config.toml
model = "contrastive audio-text model"
dataset = "notes from a synthesiser with random patches"
train_examples = 78125
time_shift_ms = 100
n_mels = 64
hop_length = 160
input = "log_mel"
spec_augment = false
win_length = 512
tokenizer = "char"
vocab_size = 30
loss = "softmax"
embed_dim = 128
encoder_arch = "convformer"
encoder_norm = "layernorm"
encoder_norm_position = "pre"
encoder_activation = "gelu_tanh"
encoder_mlp_ratio = 2
encoder_layer_scale_init = 0.01
encoder_parallel_block = false
encoder_inner_norm = false
encoder_drop_path = 0.1
encoder_patch_size = [4, 4]
encoder_conv_stem = true
encoder_depths = [4, 4, 4]
encoder_widths = [96, 192, 384]
encoder_kernel_size = 3
text_encoder_causal = false
text_encoder_width = 320
text_encoder_layers = 10
text_encoder_norm = "layernorm"
text_encoder_norm_position = "post"
text_encoder_activation = "gelu"
text_encoder_mlp_ratio = 4
text_encoder_head_dim = 16
text_encoder_fused_qkv = true
text_encoder_bias = "all"
text_encoder_qk_norm = false
text_encoder_parallel_block = false
text_encoder_inner_norm = false
text_encoder_moe = "expert_choice"
text_encoder_num_experts = 16
text_encoder_moe_every = 2
text_encoder_expert_mlp_ratio = 0.25
text_encoder_experts_per_token = 2
text_encoder_shared_expert = false
text_encoder_positions = "learned"
residual_init = "none"
optimizer = "soap"
beta2 = 0.99
lr = 0.00095
beta1 = 0.95
shampoo_beta = 0.99
eps = 1e-08
precondition_frequency = 10
max_precond_dim = 1024
one_sided = false
adamw_lr_other_params = 0.0016
grad_clip = 0.5
steps = 8400
batch_size = 128
epochs = 13.8
lr_schedule = "wsd_sqrt"
decay_fraction = 0.3
final_lr_fraction = 0.01
warmup_steps = 160
weight_decay = 0.0
adamw_weight_decay_other_params = 0.01
Rows from block 4 of the audio encoder, named by matrix and row number. Each number is 200 + 40 x the weight over its row's rms, rounded and kept within 0 to 999. All counts start at 0. After the name is the row's rms in percent of the matrix's.
# pw2: token mixer project (encoder.blocks.4.mixer.pw2.weight, 192x384), inputs 128-255
pw2.104,093,277,199,178,231,194,269,174,206,264,144,237,274,201,114,191,202,211,181,163,199,216,222,208,175,151,232,199,211,169,102,231,167,198,256,229,232,264,164,176,251,181,163,206,184,133,231,244,251,226,197,217,127,259,130,169,170,208,227,212,236,236,212,168,266,235,238,239,244,150,201,168,239,227,145,194,256,199,212,219,162,149,183,175,189,197,183,193,136,207,247,233,161,204,233,177,158,147,209,260,209,206,273,207,131,215,203,211,230,111,164,220,248,206,191,215,212,171,166,185,152,101,269,225,249,257,212,236,235
pw2.105,100,240,259,219,193,228,188,148,261,191,191,253,161,179,180,151,181,164,227,175,242,215,219,206,233,261,203,185,130,222,203,191,217,151,275,143,155,216,214,208,179,201,236,188,217,207,247,167,203,251,260,124,137,196,155,201,211,189,212,220,138,95,181,224,200,147,215,219,231,150,211,248,189,175,164,98,208,207,190,186,242,265,175,228,268,144,262,167,191,184,248,177,124,205,170,233,221,209,196,124,290,165,193,193,198,212,150,181,161,255,169,170,261,194,149,231,229,190,193,211,175,238,150,225,221,163,207,257,160
pw2.106,098,193,199,126,127,189,222,159,242,148,184,264,132,200,203,257,254,201,173,208,178,189,178,188,186,218,181,229,181,241,195,239,151,171,221,271,194,169,209,146,176,193,245,254,211,171,153,166,222,248,151,239,153,178,115,200,226,193,199,207,250,217,251,198,255,167,201,241,148,209,217,241,175,190,194,175,220,162,139,238,206,185,249,237,212,163,222,145,182,179,195,163,270,254,190,228,140,167,165,254,193,194,274,258,146,210,257,212,207,210,247,168,244,178,232,148,191,168,198,264,171,223,225,158,230,242,276,266,216
pw2.107,092,199,209,167,196,242,138,74,182,210,173,134,265,192,246,182,112,189,196,191,274,132,108,222,212,288,180,184,192,198,196,202,265,228,170,168,176,173,198,168,196,165,231,268,187,190,203,215,177,192,150,217,159,215,186,239,208,191,159,235,225,254,214,165,206,195,205,250,240,180,162,199,220,225,190,124,210,135,235,177,235,154,242,164,176,167,158,155,217,219,218,246,177,140,217,184,139,253,158,205,255,221,237,183,180,153,174,142,180,277,195,204,200,228,211,226,230,254,168,157,214,142,168,204,223,227,264,190,240
pw2.108,104,190,221,224,231,227,238,204,133,172,262,220,155,198,177,253,187,260,185,233,173,170,197,197,251,186,195,197,249,235,137,230,177,256,169,170,157,210,186,188,201,183,214,188,277,119,207,150,215,243,207,166,245,217,206,197,246,244,273,247,225,227,199,195,184,269,198,209,255,212,155,202,150,111,209,164,236,211,202,149,167,265,261,192,230,171,168,184,276,177,202,150,207,230,205,195,161,191,260,196,222,215,244,216,170,175,93,189,227,213,176,219,196,185,86,129,237,210,191,203,194,184,201,173,267,141,220,172,200
pw2.109,114,208,197,220,287,179,214,114,112,220,206,170,161,139,259,266,203,246,167,147,229,169,200,223,244,220,217,269,240,198,240,199,131,240,192,207,189,204,181,190,204,206,179,172,231,165,212,238,184,188,216,224,202,232,182,171,239,167,211,203,234,249,188,142,144,86,160,183,154,205,202,205,203,219,232,196,226,197,127,221,165,180,189,264,261,191,203,259,172,264,165,199,226,166,190,210,75,236,200,149,184,181,197,168,207,150,78,173,221,169,221,207,210,193,169,211,239,191,219,179,185,103,241,192,238,238,203,200,236
pw2.110,089,143,214,95,136,178,178,189,212,196,209,146,233,186,211,206,196,230,199,212,223,208,210,187,239,200,234,193,223,160,177,118,206,183,247,158,158,208,182,161,221,189,221,157,113,199,186,219,181,171,146,58,234,183,184,222,127,208,192,192,206,172,171,229,235,250,260,176,151,180,185,191,172,149,130,164,197,216,217,247,219,193,180,189,167,258,212,180,162,200,188,197,208,193,199,176,259,238,200,283,274,239,226,200,264,237,223,168,258,187,203,177,203,172,126,198,203,230,118,226,239,240,220,285,154,175,204,180,158
pw2.111,097,148,272,178,260,216,221,217,180,170,186,160,273,165,199,127,168,216,267,183,207,243,178,205,187,223,128,145,176,146,196,182,198,172,161,252,188,212,188,182,137,219,235,191,231,101,243,165,131,132,210,259,201,203,208,173,184,225,167,199,237,188,173,226,185,155,264,183,234,164,203,205,272,175,187,229,181,145,170,149,165,202,195,254,207,214,249,224,142,207,264,194,141,177,239,175,229,199,236,259,306,283,213,193,204,206,221,204,166,173,201,235,282,180,130,155,155,213,101,227,147,223,238,183,192,242,220,196,173
pw2.112,099,245,192,252,241,272,229,140,110,221,190,183,261,158,208,130,173,166,207,186,194,213,153,232,150,248,209,182,184,234,192,236,160,210,224,218,131,184,167,165,191,177,147,206,110,159,179,255,185,197,280,192,167,203,225,126,184,235,213,178,223,168,196,168,192,220,250,227,186,189,252,192,220,137,299,139,195,180,216,204,198,232,185,247,267,207,248,207,123,237,203,229,225,200,223,169,186,199,283,190,217,163,169,243,203,216,231,207,167,212,228,205,125,276,130,229,205,197,173,211,236,207,153,185,201,175,128,179,157
pw2.113,096,226,226,221,119,225,250,231,111,221,251,261,226,154,197,243,214,199,250,211,237,263,154,260,199,161,209,213,227,222,198,157,282,173,196,136,118,154,217,239,182,209,228,247,176,155,222,251,159,165,120,145,176,152,274,177,172,212,262,193,152,105,300,172,250,150,201,230,222,217,230,178,259,174,174,136,169,147,210,182,224,158,208,225,215,191,175,234,189,269,138,146,224,147,221,252,229,221,161,203,111,247,190,205,240,196,182,241,203,179,204,207,180,222,155,163,210,144,178,173,268,207,146,183,187,189,209,213,176
pw2.114,105,207,168,193,191,183,160,177,201,234,138,229,169,221,272,183,250,281,225,157,155,169,178,248,209,281,252,226,150,269,105,235,188,226,208,166,172,207,161,222,158,195,207,141,273,181,149,175,228,195,192,210,207,203,234,251,147,155,234,224,227,277,199,203,140,167,227,254,222,167,179,300,184,129,176,204,192,129,191,181,228,254,180,258,243,241,206,151,130,209,138,190,160,149,227,170,225,130,173,225,127,288,155,223,166,171,235,209,197,274,185,197,137,171,203,160,195,139,249,197,191,184,202,178,139,221,224,129,187
pw2.115,105,137,197,228,138,303,215,328,208,199,231,188,199,244,224,212,247,235,290,250,250,230,207,223,196,218,160,178,157,156,225,182,203,237,225,148,153,180,168,149,190,213,179,203,216,151,178,218,210,189,145,210,198,198,228,220,237,247,239,191,112,155,195,196,197,118,245,222,252,233,186,241,250,142,229,229,218,209,176,203,159,146,172,248,204,202,122,186,265,162,210,241,148,237,189,194,224,167,203,200,237,182,163,193,184,278,263,219,82,186,158,134,200,165,171,261,235,173,167,182,176,233,180,253,134,238,125,238,253
pw2.116,102,207,244,188,174,285,177,189,189,144,191,205,249,203,204,243,230,214,271,257,198,248,242,113,195,206,187,232,246,158,182,186,195,158,204,243,217,204,125,149,202,207,179,172,158,216,295,245,196,303,225,149,173,176,212,242,144,217,199,193,281,216,156,198,146,191,232,173,249,205,154,180,190,242,153,191,176,162,191,182,240,278,198,215,237,192,151,151,197,204,210,193,174,204,242,208,123,207,187,246,259,226,176,195,213,142,219,255,223,217,166,232,270,156,243,210,230,166,133,211,188,229,235,240,190,207,233,262,224
pw2.117,079,158,212,210,205,204,255,175,188,261,202,115,192,144,185,202,162,261,234,221,288,114,329,155,254,142,199,187,176,159,154,177,249,192,188,230,122,290,148,182,163,209,197,178,199,182,200,186,130,192,215,217,171,160,212,189,201,246,206,237,187,219,195,256,274,233,208,254,222,205,206,195,288,211,151,167,231,151,246,211,161,230,212,226,175,145,243,286,190,182,179,278,192,159,218,199,225,255,200,185,222,250,211,185,165,144,234,275,188,260,200,214,175,106,169,200,166,126,242,183,146,155,201,210,212,222,122,155,150
pw2.118,101,230,168,187,289,207,208,175,198,220,218,187,215,223,183,227,210,181,190,177,195,169,222,238,208,209,158,179,150,193,95,234,148,214,185,161,196,201,236,161,227,233,120,186,269,283,291,170,178,141,219,236,172,204,210,207,184,190,192,145,192,246,228,187,221,290,212,171,97,228,150,194,180,183,188,202,185,163,217,208,211,181,287,150,233,140,187,224,243,201,173,259,207,239,176,139,171,201,230,189,202,163,230,193,163,224,264,198,194,221,217,216,251,145,127,156,225,133,196,185,224,207,181,207,174,204,241,212,210
pw2.119,108,180,170,236,153,201,237,210,136,208,125,178,135,205,223,216,182,183,226,158,182,144,203,194,195,254,229,223,186,162,175,208,184,256,230,142,202,169,247,109,176,227,215,154,163,221,178,277,243,252,230,136,241,246,289,136,184,201,180,168,189,216,131,231,181,198,236,201,251,131,215,237,183,253,236,234,245,207,191,157,257,255,162,214,154,202,169,263,224,247,195,175,213,209,213,242,232,156,183,186,182,233,107,140,199,218,303,229,137,162,195,195,284,189,189,186,194,184,163,189,170,176,177,218,174,202,235,302,161
pw2.120,105,171,138,171,207,185,208,237,181,245,281,171,206,171,189,196,212,196,124,207,258,251,193,200,206,201,252,237,240,126,164,230,227,168,286,128,215,205,152,226,170,205,178,145,163,223,221,176,210,185,230,244,212,232,253,196,200,220,158,209,187,142,224,162,171,211,238,156,260,196,135,271,176,220,181,211,226,293,243,151,218,144,155,234,237,128,222,238,138,213,160,256,255,221,202,241,205,168,177,239,257,188,299,189,210,210,280,215,252,153,221,125,223,183,251,151,277,183,184,203,148,224,148,222,140,203,127,272,258
pw2.121,100,218,291,211,198,175,261,259,195,227,226,212,205,210,176,118,130,196,235,243,230,219,258,243,176,177,176,217,201,177,156,163,218,194,179,198,137,194,195,233,186,197,255,235,184,244,185,125,187,205,129,199,130,174,266,211,188,222,180,218,152,158,160,271,193,152,276,196,216,187,157,163,173,142,238,225,187,167,235,246,312,244,223,184,304,175,198,232,147,152,187,157,199,185,173,195,180,107,244,218,251,163,206,159,269,168,96,178,215,238,157,272,258,247,212,207,247,172,239,222,162,256,115,152,211,222,228,166,172
pw2.122,111,258,143,219,241,248,204,327,200,157,202,197,239,215,228,218,271,234,251,186,229,241,147,136,170,207,218,228,210,154,251,174,186,184,189,212,169,218,206,251,202,173,183,133,166,297,230,158,148,213,258,107,203,170,266,187,174,154,200,241,181,211,199,276,243,235,192,226,207,198,224,228,219,200,148,207,245,229,239,214,214,215,187,229,188,213,212,240,196,252,179,94,202,180,207,170,263,277,242,163,135,191,151,134,72,177,162,242,210,204,203,141,124,173,169,173,221,239,210,200,186,150,106,191,217,196,229,210,221
pw2.123,110,251,229,183,138,172,202,214,187,151,268,226,209,196,130,171,191,215,196,235,171,213,163,176,192,204,137,165,148,145,263,205,163,239,183,247,141,202,250,232,173,189,208,209,223,144,163,163,172,162,181,205,212,236,135,135,228,184,198,146,220,86,206,208,227,287,183,262,266,271,200,181,262,184,222,214,205,146,201,231,141,163,204,204,169,250,157,195,111,249,161,147,145,116,196,173,158,256,155,115,263,151,218,205,161,187,255,205,174,264,233,253,134,254,144,198,234,180,271,188,189,208,221,146,227,233,235,166,190
pw2.124,108,214,267,192,149,156,199,175,152,171,214,236,181,228,170,260,216,255,223,233,210,229,179,166,216,198,234,285,231,169,190,255,144,188,171,182,207,211,159,256,160,173,194,231,204,119,209,163,187,213,203,153,217,152,168,212,247,213,164,223,200,174,149,264,213,243,137,260,229,140,225,117,247,172,236,140,241,260,155,157,157,231,196,124,135,184,215,234,160,223,184,233,125,177,149,212,242,200,220,206,240,229,121,142,203,246,216,170,198,136,210,172,252,238,135,174,118,215,247,230,125,208,296,183,237,180,244,207,171
pw2.125,109,69,242,187,153,219,180,315,229,214,183,216,193,167,298,228,182,156,305,201,244,247,173,218,185,149,206,233,198,173,160,203,199,197,184,160,240,215,161,133,170,190,189,198,154,271,254,183,227,220,162,196,192,228,239,203,262,214,201,219,270,263,206,160,142,206,238,140,149,195,274,209,200,152,199,220,216,138,208,217,222,173,230,179,201,175,210,169,284,198,208,143,159,178,197,175,201,214,275,230,221,171,208,226,229,212,291,212,208,168,199,174,191,189,151,247,251,156,199,231,204,200,176,232,204,194,231,163,250
pw2.126,096,211,284,226,244,141,210,251,141,265,197,266,197,148,190,119,208,234,220,170,210,206,170,132,271,141,189,178,162,232,250,241,190,168,184,227,222,199,163,181,143,223,157,203,247,266,172,237,146,196,272,230,289,200,211,210,217,200,244,189,210,215,214,204,157,225,226,201,191,242,197,215,190,207,209,210,232,177,195,183,290,200,134,216,260,181,175,242,187,235,232,120,233,269,181,183,262,196,252,165,218,236,140,170,190,190,208,172,178,226,142,164,186,268,177,215,170,255,218,227,200,199,177,242,153,197,171,220,265
pw2.127,073,218,247,107,261,252,153,119,217,229,192,231,204,271,249,168,212,186,191,145,157,133,180,151,234,140,193,202,229,111,175,150,215,197,254,184,173,211,236,242,157,233,174,175,142,231,168,259,191,179,207,109,134,219,258,187,207,233,227,241,217,178,267,282,190,232,201,255,219,196,237,271,175,190,206,187,223,230,134,123,162,167,147,242,199,116,156,157,172,178,153,164,192,215,233,233,247,128,186,143,228,249,180,222,154,178,119,180,177,138,257,170,153,197,249,162,215,164,204,259,167,126,178,179,209,232,268,247,258
pw2.128,102,193,182,249,207,158,171,179,269,226,204,139,175,132,241,182,205,265,123,223,145,242,190,119,215,171,149,165,220,192,221,253,156,179,266,223,216,232,153,245,173,214,271,193,215,292,154,196,194,120,203,287,158,171,232,194,239,226,257,236,118,116,236,152,153,264,225,187,275,243,237,233,135,173,148,198,195,228,151,218,200,252,262,176,197,244,168,262,175,211,209,158,208,287,224,191,249,166,263,153,106,173,199,172,261,251,187,138,207,176,194,185,175,157,227,210,225,243,230,170,212,211,199,209,241,179,234,184,220
pw2.129,107,183,212,211,211,222,191,250,179,176,217,175,192,160,226,124,210,215,219,177,201,229,172,168,173,214,217,177,174,244,126,224,280,234,172,257,170,223,138,162,197,203,291,226,229,367,152,183,281,255,123,188,188,123,232,250,200,229,230,229,173,127,167,251,235,126,245,261,220,167,206,267,181,230,173,174,251,262,135,108,186,136,257,213,161,213,171,196,280,193,213,261,258,143,210,197,253,134,150,303,278,262,139,213,220,188,165,146,179,223,178,201,195,221,203,136,159,230,154,178,211,229,200,165,161,203,145,247,187
pw2.130,099,246,253,268,201,198,238,230,267,263,139,163,198,215,204,158,198,171,232,260,185,190,193,255,219,125,174,162,208,212,240,118,229,248,237,185,181,218,189,229,183,194,219,141,263,246,178,203,202,201,208,262,216,181,133,209,197,114,260,217,188,174,155,219,227,220,195,214,239,192,83,257,174,192,174,119,180,293,135,116,241,163,261,146,146,168,131,213,175,254,255,175,204,270,191,217,185,257,169,205,171,240,161,217,197,276,176,199,99,209,217,182,261,185,243,186,200,246,218,261,221,206,174,220,250,193,151,258,140
pw2.131,099,226,170,198,227,171,223,191,247,200,238,111,162,257,188,237,203,217,265,126,225,278,168,281,171,217,223,157,145,256,194,167,159,153,181,205,177,242,167,263,200,239,198,210,252,199,231,206,190,207,229,209,196,185,258,188,191,259,159,213,238,213,194,217,242,150,135,213,202,145,277,244,153,143,207,183,210,253,151,124,236,258,202,247,146,188,180,162,165,194,200,213,221,154,172,176,170,187,241,218,168,115,174,258,150,217,162,214,170,171,200,192,248,160,181,82,164,197,242,145,177,244,285,138,225,210,202,159,226
pw2.132,108,153,217,148,190,221,174,231,222,236,240,184,212,239,186,238,236,196,181,148,293,252,161,163,156,160,219,158,303,214,124,191,151,164,263,141,188,191,169,163,206,255,229,180,237,205,299,167,190,187,216,196,223,223,153,189,150,270,144,122,220,194,150,128,208,251,130,147,123,167,217,197,147,208,220,155,206,167,179,209,186,200,168,194,209,215,208,178,229,192,195,207,211,166,172,165,239,228,215,247,227,214,179,247,235,140,280,144,238,205,238,202,261,178,299,284,218,184,233,242,149,198,197,193,215,253,200,190,215
pw2.133,097,164,229,196,169,236,183,216,249,153,217,206,266,223,212,280,125,216,231,182,171,234,230,195,242,169,170,193,190,179,249,195,213,214,241,155,174,175,239,198,199,171,157,154,226,199,172,166,204,227,189,219,209,272,268,204,220,186,201,219,284,225,190,121,207,119,197,154,136,206,133,237,232,243,178,203,203,246,186,198,88,213,145,187,190,284,234,189,208,177,135,129,234,198,268,244,150,158,221,207,169,225,273,242,158,237,194,164,161,211,163,244,206,217,204,230,200,220,206,105,196,167,236,244,252,214,209,225,223
pw2.134,095,185,215,178,229,233,243,113,198,162,218,197,193,229,213,268,134,238,195,245,238,138,206,253,213,184,132,206,215,222,240,187,170,212,237,245,154,268,191,121,205,162,189,170,201,194,220,194,234,156,214,235,142,198,178,144,164,189,209,134,166,232,200,179,152,276,216,124,273,249,226,269,215,176,240,210,178,164,118,211,203,272,190,228,248,242,147,252,174,185,175,191,216,231,183,187,193,225,250,139,138,203,106,283,245,209,137,194,193,227,242,236,158,170,183,196,193,229,232,207,174,227,210,225,249,227,224,240,231
pw2.135,084,130,144,232,188,219,259,167,197,181,247,246,232,141,187,166,227,146,234,216,269,143,176,185,248,200,244,208,104,268,237,260,211,192,161,185,246,249,225,181,228,241,132,206,164,244,219,170,180,176,236,246,168,247,230,189,161,163,245,191,200,189,249,147,209,212,162,273,155,258,265,231,210,226,250,72,216,159,286,176,207,220,212,153,177,108,208,76,131,231,210,175,198,204,246,121,285,148,141,195,246,217,172,191,185,199,215,166,175,236,194,212,196,233,160,220,131,212,146,224,163,143,178,117,233,216,215,186,199
pw2.136,096,244,175,231,230,229,178,149,213,121,213,157,235,258,178,164,193,176,178,212,154,209,134,241,155,201,197,214,77,210,198,237,212,267,229,166,147,168,139,189,259,282,220,242,201,163,178,143,135,186,191,171,198,207,210,288,189,267,207,206,208,203,192,222,200,242,250,228,235,160,129,168,166,219,253,197,198,158,234,270,178,190,204,241,146,228,122,132,166,274,162,130,226,221,212,229,168,124,195,269,222,223,273,216,229,219,238,200,206,238,190,263,176,196,256,244,193,137,143,233,173,200,276,205,281,208,243,227,173
pw2.137,093,236,186,280,237,221,156,142,170,232,143,174,157,243,141,165,125,173,242,224,120,162,211,228,162,202,211,184,173,246,169,242,173,238,206,126,242,169,251,221,255,223,183,107,179,207,201,235,114,208,182,207,193,271,219,172,226,204,127,171,142,192,231,206,177,116,164,232,176,186,193,160,189,121,234,176,161,297,267,146,229,204,229,166,214,172,154,237,108,207,220,174,212,205,140,197,286,178,168,176,215,252,159,193,186,211,172,185,139,195,255,154,235,188,216,140,208,185,232,260,170,226,293,173,202,222,158,289,234
pw2.138,088,191,151,231,194,259,195,159,217,113,247,228,249,187,214,280,175,206,174,220,223,86,173,188,245,164,117,149,206,204,286,186,207,137,256,262,162,227,209,221,223,198,163,221,174,168,169,244,182,179,265,132,221,167,249,184,227,284,219,189,206,176,220,188,201,186,122,271,194,212,165,250,258,167,173,172,204,192,240,188,255,203,221,246,142,99,173,244,205,202,182,180,231,204,238,166,221,225,267,211,204,260,230,224,202,165,200,162,223,250,246,227,136,152,211,193,179,147,189,150,192,217,228,190,231,193,246,235,196
pw2.139,107,200,180,170,209,184,179,194,261,158,250,188,257,242,184,190,247,178,162,185,158,205,122,247,177,179,257,189,194,276,288,229,150,217,226,227,113,195,177,285,183,193,258,181,198,193,136,204,301,202,167,177,184,203,169,196,191,207,254,224,158,133,265,182,205,182,192,205,199,254,209,181,186,203,276,201,206,200,130,143,214,226,226,177,190,239,215,255,212,179,221,133,212,177,195,209,292,196,144,193,209,141,253,224,286,172,181,219,180,118,251,184,157,200,171,168,239,243,171,219,229,193,234,179,187,208,178,286,149
pw2.140,103,234,209,225,250,187,168,240,244,147,241,193,213,216,208,220,247,171,200,252,224,221,169,180,164,241,122,215,161,218,167,160,163,223,225,257,250,194,225,168,217,291,223,216,206,145,252,206,174,204,198,237,157,219,145,254,174,174,167,196,144,242,234,215,152,276,152,170,251,227,229,175,240,232,201,160,218,172,182,223,192,191,204,173,161,178,215,129,269,109,180,254,186,246,166,181,223,132,264,228,188,220,159,244,132,224,262,222,164,137,182,210,249,228,159,204,204,250,177,199,194,167,151,223,232,225,156,252,201
pw2.141,108,224,204,212,166,201,243,148,222,239,216,238,190,272,302,180,233,245,276,187,169,181,147,210,177,189,193,254,201,212,284,242,178,211,205,220,166,166,152,202,116,209,218,194,176,148,138,238,180,203,238,227,167,190,108,217,190,174,240,196,217,261,213,149,252,177,131,217,216,163,198,239,226,203,236,227,190,271,137,177,238,197,165,243,177,171,222,226,113,186,230,173,213,228,184,258,193,278,213,165,201,198,164,185,190,274,126,254,119,203,179,177,128,198,155,132,224,236,210,227,201,182,271,184,132,174,189,181,255
pw2.142,100,203,174,187,169,216,162,281,171,253,219,171,230,224,204,219,181,156,202,293,238,241,212,175,214,195,235,172,224,184,226,258,196,170,221,91,263,217,115,177,168,211,218,196,244,262,153,162,236,258,164,208,167,174,140,228,211,196,165,175,221,236,206,191,206,130,168,204,173,260,146,223,213,230,195,161,263,117,211,218,229,213,183,223,290,190,139,241,211,212,214,178,207,181,201,198,163,230,188,215,181,284,259,271,215,213,217,247,203,185,199,203,205,219,220,268,251,212,224,193,173,225,234,235,175,181,224,275,262
pw2.143,097,231,172,198,231,149,156,110,180,209,199,129,238,190,161,149,156,196,233,153,157,147,162,279,209,203,218,201,153,181,237,234,201,223,209,162,223,164,229,184,145,181,208,192,198,100,143,188,252,208,208,196,245,239,252,167,246,239,165,174,253,208,194,165,175,191,233,170,250,195,205,227,183,191,226,200,207,189,250,146,182,179,164,252,247,229,175,153,190,224,213,155,143,174,220,137,128,264,199,157,199,172,182,149,210,219,220,197,256,195,138,256,251,225,192,224,220,284,218,136,206,192,148,156,231,169,247,263,186
pw2.144,107,126,211,176,192,197,229,284,191,209,116,146,165,238,172,253,207,141,147,242,214,192,172,185,155,158,262,152,153,250,249,257,148,191,201,194,159,229,155,167,230,179,222,220,214,285,191,164,242,190,243,241,233,186,106,203,125,153,260,163,196,167,243,188,179,214,208,248,264,229,242,256,142,186,212,212,171,252,157,228,188,228,166,211,191,207,251,209,185,284,219,192,239,175,145,186,231,240,163,275,211,202,190,144,148,222,276,161,124,222,246,211,179,221,211,210,213,185,231,267,198,187,171,223,138,239,191,210,139
pw2.145,109,209,193,232,189,210,212,197,141,227,127,239,203,216,267,234,202,190,221,220,113,206,197,162,260,139,195,196,227,181,192,277,233,246,206,207,207,176,215,245,195,146,236,172,231,188,178,153,209,253,185,139,220,218,163,232,136,183,157,136,129,177,210,214,232,196,252,161,126,145,216,222,173,212,182,169,186,166,248,220,71,281,227,188,216,272,187,231,215,182,99,265,177,240,227,197,263,174,231,179,102,172,197,175,300,124,65,199,173,194,248,198,152,200,233,193,187,192,229,148,182,219,230,136,170,126,251,204,153
pw2.146,105,199,225,255,237,215,190,196,190,89,199,190,204,183,235,182,200,211,161,210,181,238,283,199,229,217,119,196,196,190,196,171,193,202,197,169,263,198,269,196,209,205,146,289,175,191,202,188,202,225,159,296,260,282,197,251,247,196,200,174,200,159,191,273,204,228,146,263,118,146,227,244,168,288,147,187,156,149,162,257,149,245,160,212,217,96,207,164,254,208,206,256,203,243,205,197,223,116,185,218,213,240,150,134,198,196,194,216,194,207,195,239,308,222,207,186,168,227,164,151,193,172,153,180,154,203,177,244,161
pw2.147,100,192,165,185,185,174,210,241,246,173,200,178,171,148,240,203,148,240,230,142,217,185,223,221,192,176,202,216,193,173,147,167,165,246,177,178,250,221,246,154,186,212,275,259,164,220,215,212,283,192,229,220,273,188,221,229,175,189,147,248,222,148,157,174,183,216,165,162,244,172,216,203,231,130,149,190,210,295,247,211,161,165,177,206,146,221,192,284,181,178,206,157,178,186,216,184,252,208,172,206,242,227,200,211,179,173,152,221,216,164,275,155,252,195,228,121,198,155,160,249,251,257,223,145,141,160,277,212,164
pw2.148,101,217,161,224,61,191,148,216,177,246,129,251,231,187,142,233,240,212,187,148,140,160,171,214,151,189,253,193,209,213,171,156,267,210,169,278,228,210,198,239,261,178,128,234,159,156,155,171,204,178,209,225,128,236,187,203,115,159,220,203,275,136,171,165,181,212,191,207,193,268,153,203,159,210,208,150,193,236,285,254,125,157,190,236,240,241,226,138,170,171,245,242,128,170,191,134,179,219,175,187,138,221,186,229,214,216,188,218,162,161,176,203,127,191,178,166,172,163,240,162,137,190,206,232,238,187,179,144,222
pw2.149,098,255,231,216,137,185,129,196,158,215,183,174,206,161,177,193,215,142,123,152,161,196,163,146,152,253,208,219,167,230,192,213,176,252,186,187,187,214,154,281,213,160,147,198,213,224,173,218,213,207,257,216,133,183,107,205,145,187,224,230,132,230,164,275,259,238,220,241,191,257,209,218,202,164,278,239,219,169,129,158,219,230,214,247,254,253,236,219,207,196,176,162,119,145,231,175,249,128,238,217,220,140,196,223,207,205,197,251,221,296,178,180,279,185,108,201,229,243,184,207,196,168,223,202,119,228,236,200,176
pw2.150,103,193,173,237,255,232,201,276,206,179,147,261,192,224,183,221,204,191,240,186,217,186,183,151,191,212,208,189,233,223,264,136,184,126,207,211,235,159,211,132,218,220,159,201,152,211,153,163,214,165,230,218,170,206,224,166,245,210,234,192,204,176,145,170,259,227,133,239,108,198,224,182,179,228,172,224,182,174,191,221,161,164,174,173,134,123,226,104,158,181,233,151,117,242,215,222,165,253,175,143,160,145,204,195,170,255,152,181,180,159,237,183,118,188,217,189,206,190,147,226,132,242,203,219,251,275,119,259,247
pw2.151,096,286,173,211,217,229,259,247,233,147,209,138,132,195,181,179,218,212,149,206,188,238,201,234,228,204,158,180,169,207,183,241,205,218,251,205,246,203,238,261,204,235,196,173,166,188,245,186,187,173,206,177,193,221,214,212,224,169,187,222,241,128,232,200,218,197,153,176,174,182,256,242,288,168,213,268,244,231,213,246,206,197,133,219,224,271,232,205,273,210,135,284,181,208,271,246,128,193,214,251,209,239,215,259,201,223,259,154,263,202,217,190,268,195,140,150,263,304,289,167,171,159,164,220,244,252,241,288,195
pw2.152,105,140,186,218,148,160,238,213,253,273,110,194,152,152,231,170,186,192,191,204,167,141,231,213,218,115,159,265,168,133,187,104,164,154,223,232,254,160,124,157,227,220,153,217,226,243,225,276,215,232,202,115,171,181,229,167,234,232,237,157,226,206,247,177,169,231,225,158,248,235,220,200,165,225,194,242,173,214,277,199,189,181,181,246,158,157,189,239,290,127,194,229,197,203,172,219,224,133,155,100,137,270,171,178,186,240,157,233,231,189,156,144,230,162,268,184,238,274,99,168,195,150,119,212,264,182,182,202,206
pw2.153,077,186,184,257,176,208,166,172,202,207,149,171,243,100,176,195,243,146,217,241,164,225,125,145,279,258,236,227,195,131,116,193,277,195,216,193,122,195,175,214,238,167,184,269,192,223,97,204,229,132,160,147,180,213,219,200,218,226,216,193,149,137,246,170,202,172,202,264,218,236,184,249,157,202,236,256,227,211,220,109,244,273,173,245,183,270,222,199,209,176,181,172,151,171,186,241,222,197,222,178,109,188,205,194,183,95,154,232,168,165,200,220,238,202,187,221,235,186,156,184,158,156,116,152,163,195,200,240,186
pw2.154,108,180,147,200,256,228,156,280,211,178,193,204,211,241,218,231,196,199,170,174,224,117,149,208,141,136,151,145,260,172,208,251,186,230,237,216,235,227,182,165,191,217,180,164,225,116,192,211,179,224,189,192,290,178,258,194,220,199,183,178,184,273,227,169,198,138,203,153,153,208,145,193,162,198,190,216,239,290,212,230,221,184,187,173,232,121,165,186,207,121,216,190,239,177,190,186,196,197,189,263,201,211,201,198,142,284,239,252,179,150,162,298,318,179,197,293,208,175,253,142,210,199,197,219,179,239,216,259,168
pw2.155,090,254,177,196,195,254,235,244,239,151,149,180,222,128,182,147,157,163,111,218,172,195,158,208,187,182,153,266,220,157,273,260,269,177,228,169,126,167,253,179,206,157,232,186,249,171,212,232,165,154,163,222,153,218,208,226,227,211,193,191,179,253,203,196,170,220,159,206,228,214,106,173,202,201,181,151,196,199,171,192,247,177,209,232,212,196,85,166,171,210,245,157,118,236,184,183,232,210,184,108,234,275,247,200,178,237,202,256,219,265,216,194,110,261,193,239,197,195,267,233,206,154,267,199,175,204,241,181,249